From a checkpoint of a small image classifier.
Model: 32-pixel images, arch convnext, activation quick_gelu, patch size [2, 2], depths [2, 4, 4], widths [64, 128, 256].
Rows from block 5 of a small image classifier, named by matrix and row number. Rows with one number belong to one neuron. Each number is 200 + 20 x the weight over its row's rms, rounded and kept within 0 to 999. All counts start at 0.
After each neuron's rows are labels from the 100 images, of 14976, where the neuron reaches its highest value: "responds to" is what is common among them. Only what is clearly more common there than usual is listed. The data: pictures of board games with random positions, seen at a slant. In brackets: how many of the 100.
# fc1: MLP up (model.blocks.5.mlp.fc1.weight, 256x128), inputs 0-127
# fc2: MLP down (model.blocks.5.mlp.fc2.weight, 128x256, transposed), outputs 0-127

fc1.115,190,227,202,195,213,182,199,196,172,195,203,203,228,226,161,233,180,202,216,182,197,207,216,217,173,208,196,219,206,226,180,203,229,225,250,211,163,185,217,175,229,222,213,191,215,178,187,196,205,211,214,174,171,193,178,186,217,191,183,210,160,226,199,173,190,203,217,214,191,188,190,237,217,200,198,161,173,191,169,181,183,199,198,205,206,214,133,211,192,186,236,243,214,193,204,193,245,192,186,226,204,193,206,213,179,199,224,183,211,217,202,207,208,223,229,172,199,215,166,208,202,210,216,173,199,223,198,211
fc2.115,210,231,227,191,190,182,214,189,210,213,160,194,193,199,186,212,212,213,223,203,155,186,199,220,180,191,189,189,195,179,227,210,184,147,190,226,202,200,203,205,194,220,215,203,156,190,195,207,175,198,192,217,180,227,198,238,187,210,199,200,178,235,192,194,228,236,208,215,188,174,221,218,190,194,206,189,210,173,192,195,169,142,220,224,177,168,189,242,197,253,176,194,185,223,200,211,184,200,183,198,207,195,217,174,195,208,164,198,178,232,202,191,220,223,195,196,182,194,184,199,212,181,203,221,249,217,202,178
responds to: second side has more (87); nearly empty (62); discs on a green board (43)

fc1.121,192,195,204,206,229,194,213,202,224,187,208,182,193,192,232,179,200,206,207,229,184,205,203,226,231,222,193,219,193,196,185,207,180,244,222,215,227,202,192,213,197,167,241,186,196,193,181,239,197,188,190,191,211,185,206,218,182,160,220,225,198,166,216,196,237,173,146,227,210,238,213,201,183,185,189,162,199,201,183,199,203,157,202,221,198,182,202,209,222,207,204,191,154,187,189,200,178,218,206,166,220,214,183,207,218,201,201,210,184,196,169,213,196,236,179,162,208,211,206,148,199,213,202,194,181,170,206,170
fc2.121,190,211,223,237,194,224,204,193,216,205,203,202,166,249,215,213,207,237,194,207,190,226,201,225,190,210,184,212,222,208,233,160,197,158,153,215,187,164,224,201,217,217,221,204,191,209,210,207,206,190,201,193,245,170,183,171,219,205,200,223,215,186,227,220,205,213,186,213,228,203,205,169,225,200,219,192,228,163,213,207,167,193,178,200,176,190,204,159,206,153,185,241,186,174,202,199,173,179,202,191,218,196,181,198,220,206,223,183,191,190,193,187,197,191,179,174,201,213,184,187,204,222,206,176,194,210,207,240
responds to: first side has more (79); digit grid (54)

fc1.191,199,189,196,195,182,186,155,177,189,182,218,174,158,200,189,216,186,193,195,182,196,211,192,159,208,203,218,195,196,199,204,204,179,205,204,261,214,194,207,199,190,237,183,185,202,207,197,219,195,189,198,219,173,203,205,202,189,178,173,185,195,147,214,193,224,213,196,250,193,198,209,208,223,184,193,204,172,199,229,193,196,196,180,191,192,246,188,191,196,214,217,208,189,209,185,209,189,196,207,216,190,171,236,196,214,241,209,221,225,198,101,202,200,190,195,209,223,195,202,216,192,192,196,218,209,162,218,194
fc2.191,217,204,200,236,193,202,178,201,217,188,203,181,197,226,180,202,198,185,196,219,216,206,200,213,232,202,205,220,203,190,160,210,218,224,208,193,175,204,200,162,219,208,203,204,195,180,168,203,165,171,232,219,233,187,182,205,180,220,191,180,204,209,177,170,187,220,206,209,198,184,200,160,200,186,209,178,240,214,201,185,194,224,201,199,189,245,204,218,187,187,193,193,208,244,200,204,189,232,226,206,247,191,199,208,218,177,175,174,195,183,227,201,183,169,191,188,198,194,197,199,172,270,199,227,157,192,217,243
responds to: nearly full (92); first side has more (86); discs on a green board (58)

fc1.156,202,204,225,198,195,215,181,209,201,176,197,243,222,189,226,194,192,181,179,185,189,206,172,194,194,137,202,170,191,181,199,188,228,219,152,198,194,195,166,221,196,231,239,145,189,181,183,232,179,194,233,169,231,194,226,158,186,199,207,231,194,208,192,183,186,203,226,202,218,201,218,216,218,195,227,165,196,201,218,200,178,205,216,186,189,170,228,198,166,210,213,178,202,181,184,176,179,192,192,207,159,215,167,215,215,212,208,212,183,206,183,215,211,207,214,211,211,181,206,181,203,168,201,222,198,210,195,201
fc2.156,165,198,205,217,170,215,207,187,173,191,204,205,206,194,189,176,214,210,215,257,224,225,192,203,186,209,206,210,240,188,213,181,231,227,201,179,200,216,186,191,197,191,203,189,201,200,214,196,199,197,210,206,198,152,208,167,201,205,199,204,184,193,208,197,164,229,224,212,212,203,247,193,217,188,189,221,192,222,162,179,205,197,177,188,155,188,199,214,189,170,168,187,256,202,184,207,212,185,217,219,228,173,182,190,190,202,220,227,212,179,208,174,217,192,186,159,207,191,199,231,193,190,240,168,174,197,246,191
responds to: nearly empty (73)

fc1.50,200,188,225,194,202,175,211,213,223,215,196,209,201,214,206,206,172,195,212,184,163,190,201,188,187,176,167,193,174,190,189,197,185,181,180,213,171,200,200,197,153,178,229,189,181,189,191,172,219,210,191,173,201,190,219,178,213,242,212,218,186,180,145,202,227,232,208,187,192,171,211,184,220,199,207,183,197,237,191,149,206,182,240,177,200,204,213,196,232,190,188,170,210,201,192,221,208,175,197,210,188,192,193,234,193,178,194,210,175,177,227,202,221,192,195,198,247,241,192,208,248,177,214,178,181,193,214,180
fc2.50,161,204,180,241,195,207,198,194,192,211,191,207,224,213,163,184,178,206,198,231,163,192,172,170,201,191,223,215,212,188,229,197,205,193,204,161,214,176,183,179,212,207,206,213,225,218,184,184,181,206,188,183,201,172,194,168,188,230,234,172,206,185,219,199,195,194,183,200,223,182,180,217,218,204,181,198,193,203,193,206,197,224,217,227,193,224,200,174,226,186,229,163,207,173,223,176,179,218,208,180,203,186,196,211,248,242,208,159,189,181,198,232,219,161,198,203,217,203,180,149,201,208,190,179,203,163,212,186
responds to: stones on a line grid (80); first side has more (74)

fc1.53,221,183,191,209,225,212,192,188,208,206,195,170,204,228,204,176,190,223,205,220,196,184,226,230,218,187,209,178,195,200,218,205,168,176,224,187,227,178,233,237,179,210,189,201,192,196,190,199,214,198,197,175,190,184,194,142,218,217,231,222,220,214,216,209,205,231,189,206,137,193,209,189,203,201,176,181,182,190,207,174,195,221,206,170,196,173,235,193,168,187,197,216,182,203,208,156,199,202,201,220,192,195,183,180,202,194,174,193,222,232,195,242,166,140,214,198,220,186,180,217,214,201,216,176,211,200,177,182
fc2.53,146,200,194,200,219,174,200,229,155,181,240,196,180,192,225,201,210,246,236,251,187,224,185,170,184,243,201,205,177,156,212,190,221,168,193,204,188,194,219,213,204,185,212,204,203,200,209,194,185,217,189,218,194,213,214,187,213,218,201,135,212,226,199,212,191,222,193,159,186,206,218,225,204,206,228,181,185,183,168,221,209,185,190,207,158,193,194,248,185,218,215,201,215,196,208,218,222,189,202,186,174,216,223,216,207,223,191,206,200,201,214,221,209,185,194,191,210,203,214,205,204,200,202,209,212,211,174,205
responds to: nearly empty (60); discs in an upright rack (38)

fc1.35,193,203,178,197,125,182,218,187,187,198,188,203,176,217,189,206,214,226,189,192,220,186,190,210,204,168,219,186,189,178,187,192,200,235,200,201,224,208,200,157,234,213,207,186,221,207,191,164,156,246,204,187,200,181,169,197,189,227,191,184,214,192,164,202,217,250,187,197,236,214,223,209,230,218,189,222,198,201,205,188,205,227,207,196,208,177,192,189,180,189,221,206,217,244,231,162,220,179,196,208,217,185,213,216,212,207,190,204,198,165,183,198,188,196,193,207,199,193,205,218,190,226,206,176,216,205,168,241
fc2.35,223,201,170,197,189,210,161,190,202,190,204,235,201,178,211,207,202,207,223,188,209,192,205,197,216,230,200,201,188,195,199,185,195,228,205,202,198,156,235,157,231,196,179,200,176,202,215,140,207,199,191,183,210,228,187,207,239,184,181,199,231,206,191,213,212,176,221,195,160,197,221,196,158,199,178,210,216,176,170,192,188,222,212,212,189,222,176,223,206,201,188,181,180,216,198,218,222,195,153,194,213,198,202,161,207,214,212,186,209,212,221,183,219,194,210,160,151,187,200,185,195,208,179,233,200,199,222,150
responds to: first side has more (85)

fc1.117,208,205,189,199,192,185,173,202,181,208,182,195,232,209,181,175,245,180,207,193,218,219,218,187,197,203,196,221,222,199,213,168,195,170,202,229,183,212,199,190,222,170,199,202,213,191,207,152,192,168,191,183,191,202,177,185,155,237,162,171,170,194,186,220,184,220,153,176,199,173,212,212,154,202,207,211,156,187,191,201,212,197,182,189,186,221,213,228,186,187,210,177,158,194,197,184,233,179,207,210,188,209,214,199,201,193,219,228,202,221,211,237,177,188,184,186,190,184,186,186,242,177,184,193,195,224,187,230
fc2.117,213,215,173,197,206,185,193,193,226,174,197,191,190,204,226,216,186,213,170,173,215,178,170,202,187,249,155,184,181,199,207,215,191,223,220,224,219,187,204,233,184,228,198,201,180,222,193,215,186,171,175,210,189,239,210,194,205,201,179,187,187,181,199,230,226,186,197,201,166,180,209,218,197,180,173,202,179,203,169,215,184,192,185,203,189,203,183,186,180,197,188,182,197,190,202,221,204,230,219,173,200,214,214,219,235,225,199,165,257,218,228,173,212,243,198,182,196,205,198,166,185,188,170,172,215,225,232,174
responds to: nearly full (61)

fc1.226,173,202,208,194,197,218,198,212,200,200,188,207,198,212,248,217,213,221,193,210,228,210,215,225,235,225,196,204,199,193,198,182,195,236,252,210,175,234,178,192,262,245,198,212,193,221,209,205,179,173,216,193,220,206,210,232,206,191,260,224,180,211,212,174,226,205,179,211,190,218,215,198,168,179,231,190,161,184,194,190,194,181,244,196,210,212,177,192,207,172,194,200,201,191,185,208,194,196,219,223,234,223,204,204,218,190,214,206,202,213,199,202,197,216,214,194,189,221,204,192,212,209,231,202,189,167,253,204
fc2.226,196,200,208,223,197,210,174,190,183,190,189,203,212,193,205,184,191,222,209,220,168,179,220,209,204,195,170,217,163,223,241,189,222,198,204,181,150,178,215,180,178,215,204,202,201,173,172,202,205,214,250,168,230,180,215,179,186,186,175,183,209,178,191,219,175,230,219,212,201,206,207,213,203,184,219,182,211,199,216,212,229,209,171,152,209,202,224,155,239,216,205,194,191,229,195,167,191,224,217,198,199,166,208,221,225,192,196,174,228,183,199,191,227,177,217,211,202,247,204,201,167,201,200,186,187,222,169,200
responds to: stones on a line grid (42)

fc1.83,203,198,181,194,219,173,202,182,201,219,212,143,193,190,169,197,201,168,208,206,190,217,233,184,171,237,198,198,232,150,198,192,215,210,205,164,221,193,200,202,183,223,214,221,181,203,208,196,182,190,176,239,233,214,203,199,174,221,203,188,234,208,188,217,193,235,191,219,236,222,187,205,196,167,222,235,199,208,232,203,194,218,226,242,171,151,205,222,177,194,175,186,209,199,160,197,185,215,192,189,212,186,186,213,176,215,189,206,198,177,176,211,217,203,196,182,202,188,206,176,193,228,201,169,197,187,233,205
fc2.83,195,178,211,199,200,174,224,202,216,232,180,205,232,212,214,204,184,171,224,174,184,189,186,212,217,173,223,196,193,229,177,216,180,214,187,217,217,222,166,207,204,211,206,217,205,186,211,187,182,175,197,214,205,227,218,184,141,224,205,206,210,231,211,201,182,221,201,222,203,213,198,218,187,197,200,211,190,189,231,199,243,202,222,185,209,225,249,240,190,220,182,190,204,181,185,191,222,175,223,201,182,197,205,191,171,180,195,224,245,232,175,223,164,223,233,196,176,238,220,198,162,189,205,215,220,188,209,188
responds to: first side has more (89); noughts and crosses (71); nearly empty (64)

fc1.27,238,192,189,211,194,194,194,199,230,224,194,176,215,203,191,171,186,189,194,221,213,216,195,198,204,166,184,201,216,213,206,182,222,179,220,203,228,182,190,182,196,210,209,205,166,165,217,224,172,185,231,176,230,203,212,206,193,179,184,249,214,208,180,193,194,245,194,194,201,232,167,242,219,217,206,150,222,202,223,194,225,217,217,226,174,146,181,184,193,188,187,205,190,222,197,170,213,193,199,210,205,202,198,177,174,183,184,201,210,226,188,250,217,183,177,181,196,195,203,203,209,196,221,221,215,181,208,158
fc2.27,184,200,202,183,198,193,191,215,212,194,225,170,213,201,216,175,202,196,191,193,177,222,237,204,225,191,233,180,185,224,188,188,198,197,190,189,168,193,185,225,195,209,187,212,175,205,187,212,153,221,191,195,209,193,194,206,217,182,226,167,209,244,175,222,172,208,212,164,173,203,213,216,215,154,204,193,208,231,211,198,195,193,226,209,152,201,221,253,201,191,181,191,202,171,225,205,218,194,196,205,198,217,183,208,236,224,187,178,171,214,213,219,182,159,190,210,185,217,168,224,176,182,170,181,214,192,175,159
responds to: nearly empty (84); discs on a green board (57)

fc1.204,235,174,199,205,181,196,202,216,196,221,190,195,173,227,160,188,220,234,192,190,196,224,182,194,234,161,209,178,195,220,210,187,184,185,233,199,188,201,171,173,221,215,193,208,187,173,203,235,227,197,180,242,189,210,181,219,234,216,181,188,209,213,196,211,168,231,178,170,215,203,173,237,180,206,184,170,227,236,198,183,203,203,198,165,212,161,217,186,156,189,205,201,176,183,205,193,191,208,167,221,237,212,186,205,213,204,184,216,204,216,196,209,196,166,184,209,189,175,204,208,219,183,163,208,227,204,214,201
fc2.204,199,194,180,207,188,216,199,180,200,208,203,200,162,192,181,187,181,171,214,186,190,178,234,205,210,204,199,176,204,211,189,180,205,207,223,185,231,187,195,201,184,204,214,172,196,196,181,169,199,161,168,183,209,204,166,183,209,196,180,188,190,239,255,226,224,218,230,219,214,165,178,206,180,191,188,222,195,214,204,194,181,172,203,200,212,190,244,244,200,211,206,211,176,215,231,210,213,200,224,180,187,187,219,174,190,231,220,212,164,173,217,207,219,177,178,161,169,184,167,208,196,201,200,177,202,189,210,147
responds to: nearly empty (84)

fc1.206,207,207,193,196,157,197,179,196,207,196,232,163,165,194,179,202,187,222,185,189,212,203,234,200,200,180,201,202,158,193,208,251,223,186,208,197,187,223,212,155,209,202,202,198,186,212,185,241,207,185,208,229,164,166,203,159,206,195,189,213,188,202,210,187,196,208,226,181,190,241,195,215,252,248,173,205,174,189,182,150,215,203,182,207,184,203,201,194,179,170,209,197,204,227,201,185,199,180,182,230,210,221,198,198,191,202,198,167,237,213,186,212,231,180,204,170,204,184,201,193,185,217,186,191,197,207,212,179
fc2.206,197,187,193,164,195,217,159,216,219,168,205,184,213,211,196,203,208,202,243,206,220,203,217,180,208,170,228,188,195,225,201,218,204,163,221,217,190,192,200,197,230,192,209,207,189,231,224,231,166,190,216,175,215,212,194,177,206,181,204,200,205,229,220,198,223,222,162,172,177,184,198,198,202,156,160,204,188,213,210,220,200,227,204,210,179,210,186,218,214,163,185,193,193,187,229,209,188,223,228,212,186,196,188,222,219,245,225,218,231,180,210,240,194,150,197,215,180,163,215,192,188,206,174,199,199,203,203,232
responds to: nearly empty (69); draughts (42)

fc1.39,233,151,161,184,229,204,197,177,178,188,182,158,228,178,145,219,232,185,194,178,199,164,209,206,187,178,205,181,177,188,181,183,220,200,159,215,216,186,209,173,197,190,190,203,176,198,208,206,185,207,233,197,192,207,210,231,185,207,194,209,228,160,194,166,176,219,188,179,203,212,201,208,208,195,220,217,207,207,191,214,221,200,246,228,236,227,182,212,161,227,189,205,198,205,192,195,197,187,190,154,195,180,188,218,219,192,201,228,197,195,212,197,199,207,198,200,187,177,183,179,199,237,190,198,172,186,225,196
fc2.39,190,209,198,200,217,187,207,198,242,216,244,199,185,178,222,190,172,200,229,161,241,217,165,175,223,190,211,189,213,197,194,174,206,170,183,191,180,212,203,203,202,209,209,189,183,210,200,233,196,202,208,189,204,227,200,248,216,191,219,235,203,193,217,173,195,187,213,158,207,189,217,170,208,211,204,187,248,162,230,212,185,197,194,210,232,180,216,184,191,192,181,187,192,188,197,228,191,172,193,234,199,179,219,200,180,196,182,175,211,209,209,158,236,243,166,191,186,176,177,220,183,196,200,172,192,188,221,203
responds to: nearly full (61); discs on a green board (41); draughts (38)

fc1.100,188,214,198,175,219,222,189,214,198,205,223,239,168,202,195,182,179,173,170,181,190,186,186,208,192,177,164,212,213,184,173,239,210,256,192,209,208,210,213,190,211,217,186,265,209,225,223,221,190,172,188,196,203,235,210,196,215,196,240,218,196,183,190,180,202,182,147,196,154,215,210,179,205,174,196,194,190,214,210,202,212,199,205,220,215,181,215,222,217,210,231,227,170,186,192,208,194,223,207,206,216,164,198,185,191,200,211,190,199,174,179,186,219,205,185,188,194,212,208,241,187,214,220,206,175,185,159,207
fc2.100,230,164,232,207,235,241,199,224,179,193,242,177,194,213,214,198,185,155,187,210,232,223,169,190,199,192,209,202,203,216,208,158,183,197,207,222,199,214,203,199,214,213,168,191,192,209,219,181,202,192,238,199,213,183,193,203,202,225,176,194,230,201,212,207,192,185,144,196,214,225,196,210,192,210,229,155,198,159,182,169,208,203,220,205,187,183,209,200,220,186,228,184,188,201,194,213,179,168,164,207,189,185,170,199,224,193,204,231,218,200,168,190,203,202,227,192,202,165,204,194,201,180,166,212,182,212,196,163
responds to: first side has more (81)

fc1.90,223,194,168,192,201,196,188,171,216,185,189,180,216,170,170,209,188,181,204,177,189,202,200,168,196,237,192,194,181,214,233,190,226,192,182,226,246,201,224,210,218,225,216,173,190,223,217,195,218,178,172,193,191,204,220,198,216,202,200,222,166,190,191,209,205,160,241,208,223,192,187,189,250,213,174,221,218,223,209,228,200,201,178,195,204,253,195,194,223,174,200,240,214,196,231,198,226,209,195,172,202,209,221,194,192,162,206,212,179,197,206,174,206,198,178,187,201,230,210,222,218,206,185,225,159,165,206,206
fc2.90,190,218,213,207,136,202,208,175,190,219,217,195,192,173,225,187,225,188,231,222,208,195,189,190,192,193,192,225,196,167,216,208,206,191,222,167,225,211,185,196,202,184,187,185,191,202,169,198,193,164,197,215,191,209,197,192,183,188,196,220,210,222,181,182,190,225,184,211,207,199,189,187,192,200,147,216,215,197,168,221,217,185,194,195,192,246,170,183,226,173,207,190,249,196,212,176,240,184,190,161,208,187,176,210,188,234,227,225,183,209,217,186,183,147,200,242,229,198,216,191,190,207,208,206,177,198,186,218
responds to: nearly full (82); discs on a green board (36)

fc1.132,209,214,197,199,191,199,198,188,216,196,200,193,195,211,200,190,199,216,219,216,179,199,180,204,213,237,233,194,208,207,166,197,200,212,182,238,200,212,197,206,198,189,216,217,203,191,195,189,202,189,213,169,205,190,184,186,240,143,222,220,203,222,197,205,185,180,164,203,205,200,207,247,170,208,202,215,164,193,189,218,194,173,200,197,211,222,193,217,145,164,244,221,175,198,202,197,213,188,206,207,147,179,219,196,193,189,216,198,205,207,161,224,212,201,197,158,194,205,180,215,229,162,144,175,217,235,221,196
fc2.132,186,164,184,200,188,214,212,233,205,234,196,169,228,207,197,217,192,229,184,210,179,232,201,212,202,207,149,186,198,147,213,212,219,198,228,224,204,205,193,199,165,168,183,202,237,181,218,207,219,199,173,199,210,195,227,175,216,230,214,197,173,190,222,212,199,184,194,165,200,197,178,228,210,175,208,239,203,193,189,223,177,189,199,195,185,196,188,186,148,225,223,168,221,191,226,189,209,225,221,203,216,210,158,190,195,218,216,177,205,187,199,217,214,218,234,176,184,201,186,220,198,238,223,207,204,221,194,207
responds to: second side has more (91); draughts (73); nearly full (61)

fc1.43,209,225,215,192,175,225,193,188,171,178,206,196,169,197,180,230,232,176,208,203,208,213,245,210,230,227,205,194,193,201,257,226,183,220,199,200,218,197,185,202,189,229,178,179,184,208,204,210,183,198,202,199,199,211,189,208,171,213,220,192,192,195,213,186,194,216,210,198,193,215,199,230,214,238,227,212,176,202,187,211,214,222,202,217,220,167,171,213,193,236,240,218,195,226,158,233,170,209,206,209,186,153,215,208,204,218,142,203,221,191,195,202,190,216,197,208,169,202,198,193,177,165,175,207,167,192,217,174
fc2.43,200,239,210,172,208,202,237,197,187,199,216,232,209,181,201,171,185,172,207,161,185,170,150,201,202,190,227,208,193,180,226,208,188,187,178,193,205,179,189,216,181,195,245,219,239,172,203,228,183,192,210,200,216,226,214,212,214,213,225,209,199,200,192,177,171,166,169,178,218,212,207,202,209,187,196,173,196,208,198,175,193,220,233,216,214,212,180,183,177,202,190,224,178,204,201,223,223,190,168,207,190,206,200,225,199,216,180,212,198,184,189,197,238,196,186,197,202,225,213,173,194,174,189,201,191,215,183,279
responds to: first side has more (81)

fc1.181,217,210,187,166,190,199,194,157,216,239,188,195,223,196,190,170,198,195,229,188,190,184,164,193,174,230,211,192,194,226,174,196,204,209,176,211,187,185,248,213,209,206,228,193,176,224,199,198,214,194,207,194,196,188,215,172,190,202,202,227,173,176,226,230,173,163,221,184,180,187,213,195,192,212,158,206,194,196,193,226,230,192,179,203,216,235,176,189,169,186,179,224,203,179,207,178,197,193,195,162,231,195,229,237,200,203,198,204,189,222,236,181,214,170,210,223,161,208,223,178,185,214,214,209,160,217,210,197
fc2.181,171,188,201,207,166,222,207,214,213,199,230,196,208,175,212,176,204,179,189,168,233,245,205,202,197,194,194,185,220,182,230,215,181,178,199,183,187,189,184,223,177,148,205,182,210,184,185,222,202,158,212,236,193,215,227,176,186,189,182,225,189,228,168,183,169,202,191,211,193,215,174,193,195,180,181,209,212,213,188,215,220,176,186,189,218,236,143,178,228,221,212,190,218,211,210,205,219,182,170,198,226,236,177,211,195,227,219,226,196,216,233,218,225,207,198,212,220,220,212,188,226,185,213,211,182,209,189,202
responds to: nearly full (66); discs in an upright rack (43)

fc1.103,204,245,207,210,152,203,205,214,205,177,201,197,197,208,187,199,187,214,197,183,206,195,176,227,206,220,211,225,179,205,186,166,217,165,201,201,202,210,200,148,206,199,196,219,220,200,202,203,195,177,198,169,201,190,195,181,231,207,171,178,201,187,200,169,193,204,200,203,167,205,225,182,176,215,211,218,205,219,178,189,171,217,179,183,193,203,183,180,196,176,191,187,205,216,168,177,202,222,179,197,196,208,177,195,189,216,193,155,187,233,180,235,159,220,188,190,169,193,212,203,196,202,212,154,186,164,144,255
fc2.103,178,167,181,192,232,172,222,148,178,189,178,170,215,209,210,207,208,197,203,193,161,176,226,234,169,225,186,189,186,200,208,191,166,184,196,219,202,203,225,216,181,219,202,205,234,222,226,228,188,206,167,221,196,224,175,217,174,181,232,221,192,206,195,198,180,234,210,181,205,234,212,229,197,208,227,182,225,217,180,250,227,205,228,226,193,190,175,211,186,215,224,190,231,214,212,218,194,194,198,213,194,215,219,208,224,197,193,217,228,198,186,180,193,198,181,216,190,211,164,210,233,214,178,180,197,191,208,185
responds to: nearly full (66)

fc1.234,194,194,248,173,204,225,204,227,205,230,186,198,185,175,199,222,195,195,206,204,190,214,184,163,198,210,201,207,173,191,182,235,212,223,217,218,165,221,189,213,220,197,216,210,193,218,177,198,179,191,194,185,229,214,185,187,207,200,221,202,217,227,221,188,207,183,211,216,208,195,147,217,195,180,157,207,161,186,198,211,188,223,223,203,163,220,137,205,224,201,210,184,174,153,218,185,200,211,194,159,211,217,175,225,182,186,240,221,198,196,224,193,199,169,200,214,217,203,224,200,206,213,228,186,219,212,203,180
fc2.234,167,192,219,214,235,224,204,188,190,199,195,195,204,228,171,226,235,224,194,215,200,207,217,189,162,211,164,218,202,187,194,201,179,177,189,183,195,243,187,196,216,202,188,232,191,190,219,230,198,227,217,191,170,176,204,190,207,171,152,232,192,195,196,186,204,238,196,217,175,223,220,185,195,232,181,197,187,203,209,208,190,187,182,233,217,224,199,129,216,175,215,187,196,199,196,202,171,200,202,199,201,186,220,221,217,169,178,211,235,181,176,243,190,194,178,223,194,194,200,173,220,185,196,208,200,218,172,201
responds to: nearly full (61)

fc1.71,181,185,236,189,180,208,188,209,206,200,198,219,202,222,193,211,229,226,181,137,189,182,175,210,218,179,211,205,204,236,214,205,170,216,168,221,200,206,188,208,177,207,175,190,237,224,208,231,202,189,221,194,222,206,235,198,234,229,200,166,176,211,181,169,223,172,180,199,194,208,222,202,195,207,184,159,185,229,202,182,170,210,226,205,199,186,212,236,183,190,188,208,244,200,215,181,225,207,198,220,177,208,226,231,183,243,185,198,183,220,195,195,190,209,201,182,223,212,197,221,229,206,192,192,178,207,159,202
fc2.71,182,200,223,202,230,153,190,213,199,191,234,204,221,207,212,233,193,182,202,252,213,196,146,218,223,238,182,211,234,203,193,165,195,214,215,195,223,197,193,157,214,190,181,206,190,148,234,210,211,180,206,205,189,189,198,207,189,191,220,199,193,208,200,201,210,184,181,216,192,195,207,198,204,196,240,216,206,202,206,183,212,201,198,234,214,196,180,169,219,206,240,159,218,171,195,206,182,206,177,213,195,170,184,215,212,232,173,203,184,226,170,183,165,222,209,208,212,222,186,182,185,209,181,184,176,178,198,225
responds to: nearly empty (66)

fc1.141,216,226,193,215,161,169,205,183,223,214,228,226,226,173,208,211,217,186,192,207,194,190,184,226,224,203,154,209,223,204,210,179,188,195,199,182,174,187,185,215,179,208,178,226,186,210,195,176,182,220,198,223,227,214,178,228,195,192,199,217,219,212,192,242,210,193,178,199,187,167,212,183,193,183,199,205,191,182,187,182,205,238,207,148,203,235,190,199,188,181,197,239,174,235,170,229,196,207,206,206,230,199,187,219,237,180,180,170,202,215,228,221,168,175,185,173,187,223,191,203,194,182,196,179,181,157,200,205
fc2.141,192,184,201,203,176,208,204,217,215,228,236,202,204,203,191,210,197,155,182,219,218,233,241,184,187,236,194,183,201,202,202,190,226,184,203,211,167,191,180,218,171,177,201,146,184,191,172,174,184,214,194,218,240,191,190,172,231,164,197,211,213,214,211,205,185,200,236,217,187,198,185,209,187,207,213,177,211,232,195,190,222,205,182,220,184,228,158,201,216,193,238,203,179,203,175,206,194,204,194,220,232,195,190,215,180,181,221,202,169,190,198,155,172,197,177,212,158,198,186,241,201,211,202,172,190,209,198,186
responds to: stones on a line grid (49)

fc1.16,176,211,180,219,217,182,210,155,200,184,182,168,216,216,217,226,201,200,197,190,224,225,203,213,221,214,168,182,210,196,175,209,219,202,209,179,181,192,182,185,180,176,215,219,199,198,200,213,226,183,179,164,224,206,199,192,200,209,194,196,199,219,201,228,206,159,241,191,224,186,199,218,180,181,220,153,220,177,195,241,213,206,219,230,183,236,173,243,207,226,186,217,195,213,220,189,221,193,182,191,236,196,175,178,182,185,186,150,203,224,199,212,190,198,175,197,189,177,178,149,210,183,178,203,195,218,185,205
fc2.16,211,173,221,235,207,174,236,181,201,235,192,175,214,157,160,172,197,181,193,216,206,217,169,192,199,187,210,165,189,225,191,213,207,203,174,202,216,206,219,195,213,230,188,218,209,189,172,217,212,194,214,211,207,217,201,207,204,215,197,183,188,204,191,206,223,203,207,235,211,189,217,182,207,190,240,218,208,209,193,196,186,211,210,175,223,198,192,181,180,210,210,206,193,176,187,210,167,178,243,172,225,174,203,216,190,153,205,227,192,216,217,231,152,181,212,197,217,200,247,215,175,162,205,245,216,215,219,201
responds to: second side has more (100); digit grid (47); noughts and crosses (45)

fc1.218,203,189,184,210,182,196,201,206,209,214,186,241,205,178,179,220,208,223,240,197,235,211,221,153,193,202,176,192,233,199,187,187,206,198,187,186,196,170,201,215,195,231,193,202,209,218,194,199,178,200,184,224,191,202,193,242,213,195,227,199,202,215,167,223,175,208,204,211,181,193,194,218,184,160,223,171,229,211,173,239,208,216,175,208,199,234,207,224,177,229,183,239,201,191,155,207,194,218,210,153,165,200,199,213,183,170,180,206,182,166,212,210,160,213,214,229,227,215,192,197,178,210,171,213,187,183,198,195
fc2.218,215,191,183,216,205,169,228,163,225,220,193,219,176,223,225,199,228,196,158,207,215,204,220,207,173,191,215,207,228,216,181,196,201,217,181,166,239,203,218,182,230,204,231,184,187,189,176,199,166,214,179,220,199,259,211,178,206,213,227,225,203,182,193,196,184,205,218,204,198,230,214,231,193,184,215,199,204,211,199,171,200,222,165,228,250,206,222,211,185,202,216,191,194,191,177,192,182,239,200,209,179,194,193,199,205,201,213,199,228,183,211,189,172,228,177,207,161,204,198,185,207,236,207,209,170,223,184,167
responds to: stones on a line grid (42)